Weights of a small self-supervised image encoder.
Training: 7700 steps, batches of 512.
Rows from block 4 of a small self-supervised image encoder, named by matrix and row number. Each number is 500 + 25 x the weight over its row's rms, rounded and kept within 0 to 999. All counts start at 0. Numbers have three digits each.
After each channel's rows are labels from the 100 images, of 14848, where the channel reaches its highest value: "patch colour" is the nearest of a few named colours to the mean colour under the peak. Only what is clearly more common there than usual is listed. The data: small renderings of single solids in any pose.
# pw: pointwise conv (model.blocks.4.pw.weight, 192x192x1x1), inputs 0-191

pw.40:482493430474481507538487512500517526453497488456438513498447481505478502505503513496509517535499512462509474553496488563497464492536485484488539545471484521501450496482459495501481515486484482446492476494487515503509500525492514512511467497512487505502503497523495511486511528513507496522488490477499459513502485492510469492489464476488507491517476464493506547489519491526538479516493523480473491528486503489496499510515537483493502471514519499475487524509601428506547506549519476474508496474512550495532506524477468499490506506496514494560529502508555523498507543516543464480
patch colour: black

pw.34:490483494534476500488488535436497473490499500545515500513506508533495499515501519502485502485486492478494448516498523518499527471499473455500544489484525489491500511477530487501488460534453529501510508471467510444532507478496482496504461548451493538472468506533489522517533485472484539523482516501479496510531435491490491469521520475529525530531495486475520524523494478530538507475489483526500474525478489488512508523511485487542527499459548518491526513522554526502501488445515481499517456485481494464491485459539460492494492536479501428491531522462502512450527480508450511505
patch colour: grey

pw.21:505544441535497521517519523487477498466504509539445486444467498500501505508548496488505512484510508500454464496547531497513527517521486491542451494526501481477532533511481491526515497526487507517479503494511489494492504469504469486485488468479503464474507507476497510486508512532520461484497539499528466518482472521515482547479540483535494496471527547554471471506523482498479472494491537471469511468497459499492517491503532480537542503506526491507478502495558486496486504472501465485520495495476469461524508495508547467463468450537467525489501550525475482509544534505471556509
patch colour: grey

pw.141:509447493527505510478510518505517505493513495498534510455487516519478505497491492514508501548575509506537492484507479509463520497464457448508545498476503493461478527495536428473537500496495517430501534511541480454493435510516511505515491463510555531489518478488498505507512493513492473456495518510470501511521512472497465461523467481489472523511488559494510475497495464471481510477502500523503510526487525497508466514538463471490502489501495543467485496507513499498512510550480466473536483541486500490521539491569477497503482519496506490527550532483513514488537473495499480525
patch colour: black

pw.64:514492491460489495448451513536534490496533492529492501526526535460485492491527533511467486564471507521460517510461442489545465491508478489439474478489502488500464520515502528474489503469493468507503528506505490472493510502485466524467466516474488467472518489523529522474519428482580478502464498478506493489490506490494472507491513501491538477495497480483479536488496506480529495480499496497505493514470478514520514466501539470522509530541454532487439506522514501456444522495483490513478485487516503487479524468539532524500496484500535541491501501503473521554525511491508487481
patch colour: white

pw.31:482527473468493489514489467483531531471517490483507487473493503494497453503540491462500488491542479495517520481478504498487546494479497439465518475508523473484496515495494493489494482486520502499484543460498507505492528513496469523536477485483519461450498489495499526518523526470495483477519495478511523450524495520484488473485494483473527512489488567474576484517532435537473517482470481451532509508490504495528467509498424522507494489502511550497475477527501494476449509480484504540542488503529567481539523471529510516520489514530489490472524499523526481497497463488461458495
patch colour: black

pw.169:526484515469514501520510508468484586541500507487494505466524491515488456503495516500523459458533496501526507506491505508515472532510487449480516468488490468517512514486494507438517525522493447547513522497520553473505494482475467477521514553511472468460504532480478526486495484490508501511508514455481508514531484567470473496578512513445503524472478502528496514487538483492535450555491504499499498495513494480515505443496446499490489520459533510501510510502471489491512504466483506487509517478517515495464466453503513481497508487513491480471492467512489503501485443463503496497
patch colour: grey

pw.190:496484482500544515510473503474512474516510496528511465484513489493486521508484513546506426485528521488485477518444520505483526527497498458525534531482563466473523518480495483541482508498502496520498505539508482500502507477539466522474504481503494493496507452482497531519482514500501493533471505478498486493525469485503469451437492508533525448492457527512501525532488464508511472460508481510508456499518531457475461503508488457513515490444549522511517505473462471527516504507488507512468534585451499529505515498504470478496526521472495464523520510507532536501485474478513495474
patch colour: grey

pw.33:479502503439478527510486530470522490512496516484521530469505497492488453512503530449507508524525479476485475474537462521456497488467510482491493484494521520509476503513524531478515467516534480458504535537534518530490495439535524497509475495509516554518487481502500484474529503491452456483505518495471468482525496477471502501521541493491476535446484473503503479498503482496502478531484507488493528483512460510546500559499550492518523508497480503458514534498462470514504515549495522484456473479468516498522485563505515555509511491534461507525459521528538469464478511524482482483
patch colour: black

pw.71:494535565504505511474490505486478550547478496517510508434481517477471495494488517519464441514527505508548524473498512494516483464531494500500480449514497478477490509523479487456512536498519481517487586491531510546501481478533480488511517489492514482539509485488488477550502529526472479479461470478491539527481490535500462480497492495486502552526480475490494520539514508513462500503522502550501474512492502486490501469545500477491491508492516509503510503493475484486485515498482497547488524452453505482520433509500501492476515501518523500488508527504478511494511421500545450504
patch colour: grey

pw.49:467436515499495512499515510508494536503488519469522488454462499491524508504507509456514477530519505513452481482508487503481483521598463492487522502527506499486480502511461468512463479492544485486540483503484516523479496507516498473509467464529512488490502501521486524457499487542487490491510510515516491509496505503504518500495474519469492501484539457478543513516532479507514485477483492437466529444507452526574534511516473521506550507488499528507505494492531483497536451537480497485522479495507526516539546506495535487463496498507484491516502513515494543453494531505522477431
patch colour: black

pw.78:471499503516540542483476488458469457499456502528494469524505504467487510494503499494504497466477507490491519538519502495517540501526470465498479508525486463505517501514473520458461443469493514514492503531523516490515551535527501529471499540500519513487502469473522480511472503494473473494536497477495483500472482510494444496489543476531502508487479471499532506517470517534483478463498486476538488572506485531524467495500485457515523485576493478520507476554471460517474515462512465478549501476482457475536485503480510490468499514518515487483536500449526489546495500508467533489
patch colour: grey; pink

pw.69:509494537519466485497501496514517519473512514490501505517469511491498449493471478544497542476492488502490490471503492532500506501616473527510539456503514529509522500500504522475513503441494487548536497570542523498493453479487508531517480441498482502491483539497494477495502500486482448505506517495512483476480497457492448481437530507508460518529507482485492502479499501517474528521481507476464500464463502492550512486511437505507508480488522490455483538511500523486476493525521500505452562498520512501504486506507467462505496522485503485531497511505501491525487480511540486522
patch colour: black